A small self-supervised image encoder, trained from scratch.
Model: 32-pixel images, moe soft.
Rows from block 5, named by matrix and row number. Rows with one number belong to one attention dimension. Each number is 500 + 40 x the weight over its row's rms, rounded and kept within 0 to 999. All counts start at 0. Numbers have three digits each. After the name is the row's rms in percent of the matrix's.
# q: window attention query, key and value (stacked) (model.blocks.5.attn.qkv.weight, 576x192, the q third), inputs 64-127
# k: window attention query, key and value (stacked) (model.blocks.5.attn.qkv.weight, 576x192, the k third), inputs 64-127
q.42 097:570519519498483525467511498564582442525502492468482487528412487493466470450466510546445450554476494494486504538463457567429495538499520446518519504481448592468506521508523529523491477550543441
q.43 092:510408494567585526562422543498519504518554498521537437487471534461527519425586461543480525525488494487540462555535492472550503479561446498572494505519477473507493458522556495539534511427477488
q.44 104:428505429479480517563448491532482494556521454490535507498442516434518467447527505473558461485520499468494538435513524453532504505547430599501530469532511522507578467484602455530451530529464564
q.45 106:447495523437436488463456528505487468484468548545507466476477452505500425480421433508508485492463532479457524483487479484526519471456528568460519543537463508542465502489450493498470506518520427
q.46 102:530538517568470400492529491563562552488550526486484508550505477556563530489541479441541574468534554469510461477495455539470512464503477532510433496409518478450462490500466520414513500529533460
q.47 098:512573537554508508473530530479516489466584498481441584554488493588530514490495510505415500522386503589513523511570546537488464495503470526495501482539480501470441455596492505464463482492518546
q.48 105:535424452513564427485529527422358506534515484570517519513491505555533511440567546504527466469569541529570521469432477563496455468524449457509491509479482418535524489497556517424535465543584477
q.49 111:500488489539477487558471516525499487512406460482458498478520498539493476491446528500466576459524426539473511583577477523497477509483461515475504549602569581494526492515512536538420497466462434
q.50 102:508544554540551541597497495557490495490549532478526453549514510510494483600550508496470486505455454512501515459468520545501548497477457462548493439489519496450487545504472541491473476599481480
q.51 103:505479479488537535532515591459468447500483532595464489478562480469487526452474475518496517556495426560480515480518509501468409470489425474492563526456471555527562566473516441532465468548550518
q.52 109:510513491470555536473545542535512547578535479547490541526547524488526535475425565475529475460516492553573579521518461511470446498589446482489531537477553524435524481564578520487498555500467518
q.53 092:503478506481394515475569495540554480521538534461514457527471517521480459468470486540487458499528482481500452487512588482416503460413513535568536514462543585465546550589494467512517533438443519
q.54 100:624378467499463486573491499558549486460520539518473507462470545541484493440538512444514504459486522484476500479534504523538526482478559471456501505558577490503575504528501506478502546465483517
q.55 109:523539508485479532535487494494606490520473525527589469478490457413464483580531438531558516475431557471475511478476496473512507490462545514512455548510499443596499470506458449491553502537456397
q.56 099:450533463483571434509483494522471518430492521509518476585495481563526516533448459557544519479503474546547453452533497495493468473566465541547466605486525484478501514496551520493482461481537489
q.57 105:511512491515483486479504516462460493492509558497519461570456507459476468509561527500422490507351560451457447519506514573434501507448521454468458543414475573475467488508402514522455455573509472
q.58 115:441540491432480419493467509470501480443545469518489496462461513572469513490482556543428575479532477477427525514538524519475494485518505444405497552511469511457489495498592549455446526444428474
q.59 088:503541529586471508564560521502498511520478496530497469498526538575562505513520553493505471592560514450480504456459502532555459463543482584453497513484454441535452541438420549521475485516527478
q.60 103:483443504569487527460496469464437514396450505566450572520446473510530544480514479547512508452489495590532503585487444419510520494522454489470571490572560461539492471469582477565460518438482493
q.61 098:543493487551521501555441451480436568388518527447483531495540497526539523520470580485517566524510516436455480583503517428508514480497461480517510500507541498463458578466498553559502512532457512
q.62 110:471559472473510510452487564466573526552494440502566511553446528489477402547549535516518522528491459478496522485501498481509485501463561596496498514577470489531489423489396442530464465543482481
q.63 100:502588589537487502507514461524507484475495515513466485549441490408511495515491505538468523495456463508463466555549607516471465503511492543506485547572545540539490589555564523495508490485413478
q.64 095:497472506409585512484515507494443478495473531493503520535501552536515506450489459440498494566567485445516535490479571445506543513478531505516490522514478452485467459528491522512481493574495468
q.65 093:516502419540541490471470487464475510509509523514503513449508515481554528515515493484543456560450571562544474536572497511510516554535458527524619511498520475492450568428486504495525530459509523
q.66 103:569502508389521497544495462466512521507483486446492517445497478510462459483533445449528570486481483499493516503499462506497445492520420541451545536496421441558425572434407474401505440469512463
q.67 098:514528428504579510513466513493496459476446508524471535446466515456562497503541486484547546428380489543519528502526423531603483406534509477530499512453501489486528552503413463498521486540499503
q.68 095:618500484477504507547522526475479435462525549539531488525446516473507542612497558488528488557520571547527429510492508465506524507427481477439501513495493504495510541583513509443490472478511518
q.69 113:499531496576513490517452509522472539560512520567540532472558518556543433544539460496482456565543541478515478588443510530481523468485495468489452505477521536538516539551531457549531521438466539
q.70 112:492510500493447512512504537452480468517509551591565587525580485564532451530475508509493515506470503490500464451557541520519540474398453443544575547509550533480520523518483510535513516515459482
q.71 103:448477482489467487472473492452471534536596492490476476532459546507480525417462437500486481510457539476487544530541498591502500561486484548547525502451551476562504412556461613486464466561486441
q.72 105:488402434474504509503568508484495460486482505557496542485550480608420504547452453531525488438525498581491467488495511455527438569433519500509560538558546524507453510543507489522453446551505467
q.73 095:514506512461513476464443506518559459496531457464471533514448530493583529411477547503476484428488519490464509591589530528476495486491547479498459474528435443482536481427506474575492566496544495
q.74 116:454450534503433554432543454477516505484480433507519469494496502474436410521502437511509421493471518491507441458510491530472464505535470476458488471537573532511478473445518455537423459454532525
q.75 103:459519437554457535514513485488460461462470506527500492530488470456554481533473573504494434460504502559539444488480457474529511504460570501482508489524499511437504445571573463525449540469468515
q.76 102:426513437498492551432483475457523473431515506434493514511505450544539548481552541489509461489464493535487451468553461495474502451394555545502588514559486535535472425500462469443502508506549420
q.77 099:437448478528506436498462451467504547530569464378509494488479569479526484531467468480423455521524503446492562499454531458483528563480497488407494456463484468490501461520534462528452474493477489
q.78 095:452531477440477406498514474460456527496500478566467442459528537513416507498434514507516477474459570424526493533475471481527508445503544552486521485418581506437523584459514531414466480517528494
q.79 108:492499470419454575478572492497516434511486496510489431418466492507508456505508584468467497589540492500482536479501505463549487553410532471521477508492472514550494507502533501534458489474520470
q.80 102:485527445530476465538496578516497540475589515520496534525560515549518478526501559533503493510507467512462543461501525444590509464498580444517462444563459485452480570504474519440481527490520448
q.81 102:488526469496494528497606507458527439487448482439511467489490429494508507455511499493505463495634547508534493584511554482503588514465447476479560515526554568523508493556529516541502510483517507
q.82 105:523519531458557499510478526485453532483533552517496548520510512505520443554565446584475504592443512499443466496446515527455489427448480486469438493502490506571466477510396571512536410548497562
q.83 096:486514516456519489494434512501502514482448548488573550457478550448510493500524515540462475536468533523544494488477491482476398470470508508382508514438473511494492503538510469507569475519507512
q.84 091:522562435452493539505558516495488522535542513482463484466495466530543455511546518488471561438496572448474512534513531500519552469464522477547506529441492459521557459451565451483471467483492501
q.85 095:528488445551420548544597482489426499486532569457444461512539469545498463512515474455541486507529492516514484498535519503538486496483553491441568499459536477511496465513560528502477553511590511
q.86 094:459470505467563517521519454528505556481524477496495454493542486456429515503549590527533490527517479487432499467526530476507441460491559488501434472538461489528508508536449503540513413537499586
q.87 111:502516444479505538563493522510518455512550511472514507535547450505497435530487477464585495523474468386478510527458534532552574490454514521479479514498509562512551554521442497471539490531456502
q.88 100:498575524432438503547473469498454607487474482470581519556598514557562542509478504445458506496515522448480507506463544415496580451524519489520465521520529554500523466515511485461521451514427453
q.89 115:524483531576474497533511525547463515600424440481498488530446512477540449452482502519475476503531460618458534538492499565474496511440475474555503468469496453500538516512541527442465558565522513
q.90 102:535525496562537489497444503460510506431575529480471591452528474569481465467440482536487441547515493464527538568460479521439514481448487493492481488501533452496455531551525482479500519465528550
q.91 108:496528529501466496488496502540465441424584468454471486523471586479509515555531577474450486470535525501555461490540543457459546510522542513484603476500468554502519440384439482530425443538509511
q.92 097:500499471445518519443528495524506474528519495510458437362529495526515412532496497545549473463489514476432469469473515494495541492524601445504578483463521534433440464514529556453449484493503471
q.93 109:526472456534486438532549522496497472524489467510499471527507531533434538473440518453521414537509456535529527498508535524548510472461489501516529516531562545495569473599548560494486493481449441
q.94 086:488539541519476519489501482458530465498500503564417485519494476489463551532447498486512481522529531485576513545470461496521544481438457506515452502452533470567483481508484456468486455455475546
q.95 104:447533509531488426483455500522488510506503544498481457463562493430561462469485444515498542497504499460539492492481611497497529450443471453551422643486546536525534501554467514527488457433441480
q.96 087:576490491510546474494463493421520479404468602502465513548564513479506469476550469543469473486515461450528509493529451480512471450545495459506508474499517452428558465526516525479498515572507574
q.97 098:537500521469499495459499499532484590543523477473521534544488489478573431503472467537469516478529583570516477498515550525507578462607548472444471470501548486528494526462523441484537500563579404
q.98 095:554486474496459437544491483486530527502466519489512464522467493470550443577513591546480488468553559463507485474492437549480490533397506433566472501572525470541478450509537512472429495458468490
q.99 109:483559532485484459435511512495496445486517597510551524558545501505442465527450486463526493533495486462507425493521561443581523504455476562441472507531522489423417514457455516545509563536464554
q.100 089:431467544502510518522422466498488538555394431465531485535511476496472467525572470509528515437464477445513554506430435457505509464475527477537506576507473512536504480414573460504517551425460493
q.101 101:520554536507567493489451566544507579500438462600517536517463571411540451392489492535517520510498552516506507514572475465513471473465489495536501496489460466433570516522543540501443487514467532
q.102 106:481591501590504553520571415493451478490532454500547466520490547413535533477398480473427465508577509494518510528446501520440493524485495516527529549459528517514547546414562518460494521490479463
q.103 100:537519546514524494533525507497492544532533477507496479541473542513597520495458500564473482522472546510549608527480433454501434483528534495542481473454451495511446437486456524463435489492440456
q.104 103:447501526509459530510545462471428583545487541465570510491562524470503465507482525493508503620571489506496500490502524503488503529405498470472587570441538458495479513468502505474562444410422488
q.105 098:540476498477509538483532506581503556492596478513519454517478489482542467513382465461515471501548485518482534490544453492521347528520462515541496474518453480520599533510535539449557568536532592
q.106 092:506532525436480513547490515525477544524513514526475450487493495513554375497488491519496492416552546516537497460486555447480498472537456449453554478490486447538459504481431553549575410447506542
q.107 095:513557535497476484514520533517470567578521558510506492458439524465515525549504523464469556534501552459540545452466536555502465522512465505522519460520560520588501520448504514529489478565486486
q.108 116:515460664583465491522564465479580570550565525520497470526473454529532467461529510458492541500495476519492519501536519518544547520542469459446473468537556420474538503517535484503454534464487476
q.109 094:475495377507483539469491483483488441500485505538559446520491540412500587502512453536497493495491516439454470506455514434550480503559508435543528488452482476405520519440431514453448516551481547
q.110 106:479567493560519501493557520481398500453557547501504461417531440496498487557552442526473464533532556531531490502483559480480564550485532533543505461563484473500524465598475485485465526582591459
q.111 102:489441529571534489453575491402475431439588544567480517539479554482442492505488472515442523582487585570541511551508466592502491485598432496509473473505472537489476513481452490497465597489452490
q.112 084:438492486490463512558491482466489526453544474543474451477437497523541526510519545579503458513515535510452490464514412545573538492518490531484523510467505418486526474464470514585510501499511547
q.113 097:526425503471565510571526488513457512515502490512450423562527495535479556453504482585527559558498575483564499512590433520473518499486566539512441446521393467480510526511513497505498510462536505
q.114 104:460491527470465414505445531537507532516552517537483510443523456536594478499527500518449444519527434536471475478496466471373483506450497540451437538494459446472503549460418506488537526420423484
q.115 100:526471560483518560498479458501493495511496533526560496518423447471513518468488494516528485540544485499547558513515553519490474498511560404475461502594410513523547506457538542530506420507499459
q.116 089:498462465535547462510486515549460501492466412523507536459450479472483538554517424504480496532496526499491504543522509558550586461553504504509480488534445459458497460540552445527464482467597474
q.117 109:493536540528540516459470528542548524493504415530526440587469513473474586420475434478551501562522535570570490517485453505531511473502505556548488473537481482501553509508530413484523527486492547
q.118 098:524479445479475441505494530487463492509501440501465500476451510505476527481470483527482497461517499494490530474503515611542511503574504518508498531491483480541549494450520523449549554548554534
q.119 100:450435529541482422488495513477510487509513485435528492518488449476534509540512505463474566541509512574549410574499526445407473446489564444513525417491451522471482510518532529458492417497417456
q.120 093:467487509496477567459545517513482427447566543454493509451467496473495456564479459553512484458504550483497471530572429545485520507522471580493440445557524523451543506456526633445495471525505450
q.121 106:546465586467504467475508471458492504571547521488416454498495555554494511465527522501463465485474543509445590471492480470484524492460420462606478500466421504480574510484486542517519488518556493
q.122 088:530512509504450557545506485471533535519507586460415523432511546495544517477420474534575495498494479477512483529567500447451482484478567440471526513614503479477471545439502625558452389444472443
q.123 106:523526496505554528498533459448501519554521466519479511560498535541470435487516524511485587454534478446422573534535496479491484456467481526534515495468467539502502482479552543442461485516539438
q.124 100:494469502526553524487494480525466533492527433532490583537528506454435526537448509527540503483532550548445577496414492520486512532527493476509482464535483539468457470412521482485480527510573532
q.125 104:527577463521562417486524492552529410503483481513509539508469562552494521519489463555459483486510474505491531471488521519525571522480447464554527483513435562358469504488469460468517534484484527
q.126 098:487453520510506446473459440440521522523519486497541581538479511451472488445571517487503530509497458468474517531581489528527432529524498453564573549435523507482461463457449561466534517477491492
q.127 100:465500507601498436486484488527467493518497584447510514496513493508539516528549455499507492516483558542503543505558512507551501532487441475578510469530511445545529485512481508457475481507440517
q.128 105:533527545515519509440451505502483501488476569490531446568487523480464530509525505530463531496480527561424518530530459527538517560461517494535557486535517480536527514471542502516441499435495492
q.129 105:503510542449515507521510497437455492559454468455483520510498526495539534569474481557521500486496447522488514467455473498456489488572522444520498506560489500562422522487544436483533489506576475
q.130 106:514528454493475567512492482506502471493490429509567596546469537516590449511552506507490469481513419597513519513510528499390519538562515483517519549557507553483488506447587477535512526526525485
q.131 088:431494471459578573513536566494499445485477484496426503432515423485454497494489528490504465505480507521536497496562534512463468478460530398477517449497433516451571462463504485472485432432432466
q.132 094:527574475507463556540490410549536534488430463499492573563493514515470523504484472483458522553503468528536560483451551446479544495542468508581500505534479471519495543493456517514503451594437418
q.133 106:506517366494461507469494510504526455481541500485504542513497523596469501503464562577446523516497544436513525549525514444512490504526538581511470512488497515455463526438552500473494473504558445
q.134 096:493524445427490504447454534488488467528512518508529510498434458480483535476491461558491493466463561595492439437464545509492537466518532455609505482500542484436504479551533525494547490441523541
q.135 099:569470448559502589561509501529468397432496452525565447438520527543478559474466478591515518526510472447488505565476534394534469485521487461477473515532469463490475500548507564489464527474443493
q.136 097:526439468529472504557473502470471542526472530469561528527450505505515451519533581462596566514530466478512449521556539471518496483535516527543504487508580496491465508542524532519346576555582486
q.137 102:483533481533521507542505489553480496510472526470459562478503516521483517483558460492504538489476524431525494505517432514625513492467554556453530496490423497470510536532460470534507540543503575
q.138 112:518502510517513488421543424503474496528509474496483473566596534545460487520510494534526497493497470612438458578511479509603473546472551496569491492534515504563441486484500498491463525466442524
q.139 092:432450448471476479547520519561528480555516523505494496519499524417479529518535458488480454449565516552496579466550556506484498531415523491469583423457485501476484480518519477459497485519486539
k.42 103:580569529470424481540446491514459480434523537550513470535506564469434478513422500447569455488454526441462499467567452534538462489460492500497526460446487525397572507539559575516481486491464500
k.43 099:462500499495506445498534527502582522529513529501532574471500480513530420515501454469491440583440477536527545485459500506467511463506522465477521484500526513542466470504463479528456549469527479
k.44 110:522463360483576448465494515508485550412530440538461551502552478583491484413540499532471487505541465493505518546517512451473484554522528493578525528509483510498502497472489449411481450429504470
k.45 107:513569510452531592502472425443555493519530525463438523520500503518504428486560471570474541434471478510456479581512470485477526548572461512470543516535476546454459516500534458494504500584523524
k.46 099:528442496520508451483498572496546475534447537427434486461431478460472459505485480547510445515507406557550488434449444528480475531443504529497499446463558476532490483480474468528505468466472393
k.47 102:500514541495401484495522500568475493417484542521525462625539542436483469494477594435476432558515521517457482480507454537460439543485495546443532519501480549507508520522461432478503483463427508
k.48 101:522542467513605493467528549511486528503505458537473512516528537478553552494506534461505540523514570574532520487508510508476427566465509508505578586461530504503506533560555548467517526487587488
k.49 110:516498478494501460600521545514526484531526535488595461519538455477507476506530510524506538498502565473555489487471489493461466517485557475468522575481536456473482543593479616517479492410400449
k.50 092:512533551531423509521502505529504451495431494470491492535511490540468510615498464462533501523460512484506559501470489564522456490522544487536456480420437507431564525499477471537599589511520499
k.51 097:546570540527544498400465535495467528442456443537532491550520535530431499456442436510499559498470545564466534527511451518388472513493475443470504476478435542474509462453506473512495461492471491
k.52 102:508475444489508482482523602525500521481454484492530561493508463470551482490504525479515452527479518531550480454492577522446461448459431535467499497522481452506455539532459459460491504512410517
k.53 100:539464514540483474528532487456490471432461502466502463531514520413442455507499501440530578534545467530421539541496525512503481493462464559556523499495524486463493538480470529453485500493434466
k.54 106:502468465520517509395458500458553486487497457463533537539413466597550489488493513477506543554496419487486436521445476455538538391525496458439493503488512495484477509469431574586487495506495517
k.55 107:561502498503512566577405516470549436484468428507435460507439548543484567560516431501519445455493429463520461443510527550577500500585536441533527382529535569500545523458514482480495540489528486
k.56 102:454498455461542529501561475483552557533459488517414541426531490493402440512505518494511466474436505513484552372475490470515381523515504573587533503507546469518497482498526473420490474539498504
k.57 101:545568565519534498557443525563490510520479536503494469479450551530452457514526492486586496478486477495500488527504505480483518477479483493506470442514549598510541602518484474504478555535561496
k.58 110:501420551476481530492481443490547488584491520494524497460498505529510421532453480502498547475522544493503506452561634425444582519416460527528504558460502507510478488500521555533492539494506507
k.59 091:527481463534463533505518558508475482482467512518461440468475576496544499547498530449496429469538490539504492455464537589414376515528442529516526470513583586547443511528511455519484515538469497
k.60 103:413499517452520452483498544511497549516510497540581477475568435514502426478445536515547453435532531537498485505511448546462457475451534493482499553502554490512474514522515526545503449429546504
k.61 107:423515492529443456519541500510489499512468493456554521540465483569470478574572482528471532478569487504445575484478504491480504431528476491436522572464532522514505469510573469503446478478605517
k.62 110:497477540557533528486490565523500567476457480486466467506444517483418502497511530483462483495460492439470485477433471472496536580466508537494451463567530490446580564524487498451499504523528438
k.63 112:422503530582465464494562502478531484477499454486535489497505549548524524480522493491543538538484502463507479479498421513409452545516490466517568501481538459517456487550491536515473494510452430
k.64 094:547450476540538492528479569396538504548516562469532588461453412475444547448539498483481394478495432438550519487525515606459533511470537487605517475471461450503482454502476472503497449469511505
k.65 096:491468544507493483558474432529568447539527482508433489510533495508550476515512470505551481490511539553460461493538530478579449544506518424432515614531486447458480469485480528443531474429464506
k.66 092:520534517487499445500558534491543475509514550467492506449490463441504520526531500489503542574445576448510557446497494416516519463499576557486458548540475504589442529480454589468487524498486466
k.67 094:518538544560444462489519461493599560486507513415483509450517493502568521537464486552520367511524509527507523460531425462448494489451526467494429473510556524470535513548453519549511463534527480
k.68 098:495532543577448526482478494460540504517492516547525505440463569506490572488470476528497568554523473517513521493526500551459528501520437519550531514461427501487532489580494541471423596521460457
k.69 111:515476449530522481468507535457427520524472462513431521470470541520503477485428506529487491510548425490557507525466483579511444544505424475484547439451499498448488443497534499612496540542503524
k.70 113:518461510482522418498562546456461531506446479553474501495525538470506414488484504511550506524446402555435531603528571495559535428539477427533529503535410493472454525475496532538509478468525543
k.71 105:450421459473544498511547554398518546449523556461528454547482522394498551509487544515486510467556573528536460494556486515427519438565456514503515509521475488459487473460470494511485500413539507
k.72 103:478512423580520516566464491521549520511572557506531516500505548498490425479489477479618519537508513552491523477437519530536542468518541562491449508456471449479436491579481474554428515537521456
k.73 094:523541479436521417496497523440450486510499494529523504552570425492508509499575477437485473441507441540428543537559440474509524447451513444507490509564469495484462448518509467492459444512410568
k.74 103:569476441498472535521522502628506456469494552533529473496446478568519479490474564513475577464522517430474509474511506512562527573472536509490549520538523603457550608509485344472479443509537483
k.75 097:453487485435502459515435521568411491536440464567505540447483463463505492512521463501602430525518486516479539560517480512452511508504526496556457476485438495509449464510514462540540528531442510
k.76 103:509447459480510526540524511512498562518536490526563564485538511558507478529550531434547489451506514530414469600498573460443533488485499540478472491409507572491467477535474504496490454459556448
k.77 101:505470532465456457532484485507564474525502543477555562502467503459436498500445511456542492546422563436446460477525493526438484534510491499487508484512543484512488536420447485398503457448490545
k.78 100:516528532584578529540480437494528482479531521556448469537538592435549551458551488586491533493529505505507574513459459597494514480488563503502520518453455460523586505502450497483483486586535461
k.79 109:523555517471536534507422414486529533536443525502489490488470491521443512525520487487495459548514526495533545485559558565456504512401426497485549452501572545553518487534530484486487493471489433
k.80 099:454430532490524443516526429456481555570488508471499489442531593533543573552541477484555498429548499497525556502453527472495480447569441452516476485557430496556515478508503452514564517584500551
k.81 101:597447506541484559479449481482515453420486493506440491450543525465531492471505465484558431519472488437503435550493518483489508515542506451503542450477488527495483513477550523457529474456430458
k.82 110:509532530494503473493488495505528523548581564470519504488508509522530504527474548523520513465481463556543513546426480426467524484555517530495480529490503415567446467489469524523433491501572588
k.83 091:426529465460424555469476467555519510496511543499526516492496483582475431542502519486547390517408464478497521498423522525484511428547495485493476561522532486478537454485501476487538561566544462
k.84 084:480497508524479502547524450533500484503525464437503482598497507445455536421524481508593546498491431501479486471478535450475496517530519532517516488567407517533540561516558505408500452508502513
k.85 085:451511525510499503502448481500537499488533565559512428427497491597479560499533531484565462450465473494437505538462518513538492527482509526536469438523515440431541479509526479401457430460505497
k.86 100:557559489517426536430557558501543564439458504475509449462482484483464519451454515451490458511449544494550442481549487556461566545470532474540530452517538502518519493539568465525525547480486525
k.87 111:559463432505442455488551493402512600444527522518417513481512501431449514456441518565561465456517513489462506590456481507488510473541516494534521392489571495557512565556441521515438526487536530
k.88 108:501474507536519488460521477458531461538451366492508496530505517435485512424479389513471467478582437413493573508483472520472489496523458606548488506465522524506507514527482529475487521511559506
k.89 106:422554420427535474452477456490433407551530488518460503463490475482493506501446525528497485495467500501479436537465432484468450528476495516493525529422522388487395429477491486436465503469538519
k.90 095:529505442502516450510472524415515553544449488483462538493484529495504478496455483578520471545543582637495526504488521514561440542498499458494497475457446515426500477515491514577397494428517511
k.91 104:523310474403482520462550452459507515484519546467456450471489446473443475498539491525553483477472507474491514526480565516469544496525540507447446478512438527499535519492538485470476495522466480
k.92 094:488483540495435468572545456590581563470519444563509502515502452550384491540561495518483539468481593489507496462419469453463500516575501507467499482495460513506509500558521461509544489535543456
k.93 105:463493454505548549514427446506414517422502524470486482532579541418592552519482567530568497483514463466547554560508532510486479466569423469458490498482538488426462568460533517487497555544549512
k.94 089:576530491554509505520511488500545532513426501475428493516518487496515525418495543465468536509501459441544578527592488501519451480480460464511491451473513535426534472509521586525500533563529557
k.95 101:563478499495494502518534523523488530479521493512488511516432450385561532560492426553464545526498480514554499481484435484424442535524534516471430461474510433406513560498457458501570523495528519
k.96 094:532536528582548520486486534506502544517469500528461535508450534472506553459500436482520530464427407530530459509485458514522491450479470505527448514533538506516517546443442498497512517447548478
k.97 100:558513483535478537505494489512473531415426506498486489482468434489576547405473531474493509564405404498443471470560511547522445495567501528563603463499468488472485492467505445525456490546519476
k.98 098:563545547497517524506547491518552515542474471532496447506517569550450590450435519477434576469447509510530538482460494541510532438427513506464505490475489491548504472534449490468469480423505401
k.99 109:521499548479457412472497555601417511489485549497403564524477501445507488512552483518506487521527479462558428535497500420482502474498472513459420479509489540516497520446445491454571538503506584
k.100 095:512496490504524481436516575488560488531519546461491448497576558590458506518473553517500491407491545446558506449485533592564518490472519513510453558518479490486510477413474611500522443472501497
k.101 092:520496475551505468538501527492575468501429538513534515530481534548465497513443501420552549467489492483518566509554458509498436460496443530528462514496490562543508553541456476470490484424515502
k.102 099:483423512517501542491491421501570483456553522498462556465503502541506477461481429497451405538530468514558568574481523553489503556505433480498541476540511504487494481555517578516492560551524423
k.103 107:478532533518465533561555461464469526482549532422505501556497560530505450516489522512490504481444570491495559566523454562541473446529515507522538494458409498505557511489564508499393471433538488
k.104 109:551550538478502499501472533534460457544560544479538508575582518570569447528495463497454485549539503479478570482419483556495580542461453504547499532558496506512561534504529539549478479516461592
k.105 094:567522527502554499488568417499549477525521538467520467450424509575495479495445493487414558458507526522514543533503466494510458529456508468464460554470486538501462539557462517496501520423526508
k.106 094:562521473481481569573419504552439535497485535463537424530434503561492444549469528542569449485521492496488497503591461543424465509473502505554499521497434503567489497455494438395436493488466506
k.107 102:463430428505435508509438496579514471475491473567476474528446538495479458478497486427491493549546439482429510466542492611442532506603486490555507515477589567497430508543556493504530472545487491
k.108 116:526528545474542495557492492429509538466569505602386516504501529530558493505507593558548517581521504472471511460515548528510511540582458498492484477529475494526510471512580510516548500520457509
k.109 102:470527456527498458428513456476491516506527407558460511458493511554440534448390437540505466443432500507508500477448473464545490456533408492482525580434509510466579470549413509492500526515469525
k.110 100:512569529474459481446465482548459509532481534489534503487497576474471370471470459500429506510510526527485498493438603482485473423490523559481461555508469478505483504483511486535500486523504484
k.111 108:448413546469505492467471526518498458467555509442470600532590530401537499404516499567531472526442544475451516524538476577480478551518468494544505494494575473449522525537526472537580582486478524
k.112 083:432488458488577479552502512488469581425525515486523477519533543513469558532516382574531512572482439527501523477540479473430533484552508394554496527513507513511499531502539532492478462495567480
k.113 106:501503562556511433431486486483559482514469508511514504480523554433469498434444499496534510494467529517550448532482587489472557523474510481545489471470504566501498568500479562504476543482486417
k.114 093:547486591503427482453504488516466495555502520483515391439546533478545540439480450482515473473613518558485475589522463613492569538482515468521500530496386519527452464476510534508450480544495521
k.115 095:547444498513555471462494502482473506529522509537497529464507484526483542510475478526491463438550513492463492470462575529484535511491552482570456545500538532502607529439516556521446477499463507
k.116 093:504516533589515533391471524536533521492449524523460463476467527458452533433484549476438517498524532492544533411504562508463472518433474481508458486469483555481494428513515442494489441577499471
k.117 107:562528500552566468550487440447529416496535489492456552489520481498491532463529560517454571490488574474504499495426534503440441473555443482559539407482518476548498525465534546475513556447453511
k.118 101:521491406514538491501467492515455435536461499465575499465466522492479602439450519390566505560498494504537514465473560490446496486512479441510505460492472468473466509505512517439545563553539511
k.119 103:520497570493540466440446523539572492580501484601466446494555550507525490525516499481473486425489459457469453505448552496545422465440455471528481521523460471494587621488544434527515463463516450
k.120 092:471567432525611474460507471503485462441546497524466530499501529519476563537505428518490461498470462492515519562550539531502490469528515513531446515487556502459505496528543484422478440496538486
k.121 102:576533478534577501514443441460505513568478506468519506484499460487531563520494454531503488426528464569504413458536510474453484486550495498492535627593577494553497484478543474535516502472512518
k.122 090:496490476471568425556513517542582585591552470506519453536552485503497447577457532534548544492470552482464511475543456514578472474517490470477514529581526556474473517391495548540472477403449515
k.123 098:478549533449464464493494506531499544495443511429494508524549523510556561496519516493468450468470491550450441516561441441541469480483547524443565528541465451509494465505562492499473489399518580
k.124 091:488434443462483511437516469481450453467431479487442461476466506463582516453431458544430487441483534535466528474473560455529396515527494512537525549532505503511500468498463577483507575530510507
k.125 097:622519564518501484505502510452511428477487461524402507468504567549467595437490431555488450509536448469490474495523490435460510481489529495435452458474523469418511455494577526466522559517490470
k.126 096:502526463550520579498534528493467433518504452525514466517524570536493596536499478486551480585534537524532526552532499522516529547508422476494506469425480500582537464485537543502421547503499576
k.127 101:448514453563535518513410486557399462501579522511499549518520540518478542555460529469510483496512424490484483523495463531438495512466434511515371491441510467466525535504527521507458482418505512
k.128 103:498609495447501479581518537479518494495530501507508487462431467557460515445535583515472507484516533565483528544518470525493464545495524464426533536482416480475458510473510498475512475434491456
k.129 112:499491510518602493469526503526508486468557580451538457468575493464479519477551485516406446495490489530522501485442548530466460507522543541498460566512419449524551525479554524499536511494542380
k.130 101:462460504500485505548557542495487531538490569443516487521552479540487485513533501571474497459442570486485538515523480510478567505507518522440504503467531426535521507465446491522465446502460512
k.131 097:470472493415483492518502566500495461473490498426462536568522546534477443498553504496560510571517504471488427471484524450517437486445499446564507558492464510481477546512494543470484526490545445
k.132 090:519469504466494450510485556401547598570465545492495506529464488501493431443541514508497464513523440465463518529554435438479525405494475532518495531509511467474528470459463511473506514579468526
k.133 106:565474503492503523440481522538419550558514514519494457470466511492525464491442512507489531501476525525493392527552575499535466450515504535529531461488569462520535503449525544484448505530544531
k.134 096:475510503485490465461523580555508455495564415540505470450505521502502542526445515477492526468479494470541529443428452448518480468485443443544493516464424486482427532494582484467546551573540439
k.135 106:448519434544506507514483474470457547528531552499515488548490475488453459514423503531426501533582505483484484533510473504485545530541478465473516475527517480478516502493564568453563503486465522
k.136 097:526536467565482495442551490459536546533537509510459483447519511491517534605514510483473473500529521461455543538507433604496523509456454601418490449479476520598545570495493515538492516522527570
k.137 095:482482520493486436440501557493510515510505552554485485441472446503536494550445540457551503472504518460536529548481484460520516525437481529493463520412455556485497481417506475443535501433506459
k.138 102:584534470462564551476472465479515459550493471542505510503470481495496457547522531477475529510475500499559417528560479511515519467508508527512481486500468407598529459489460506454561444516464511
k.139 092:416472518498509497505542540495473470523513505441503412514524527479543505487481518442524493575445527510494529509444492456517494542508492459538531511487447470498493486507511450527558511574522450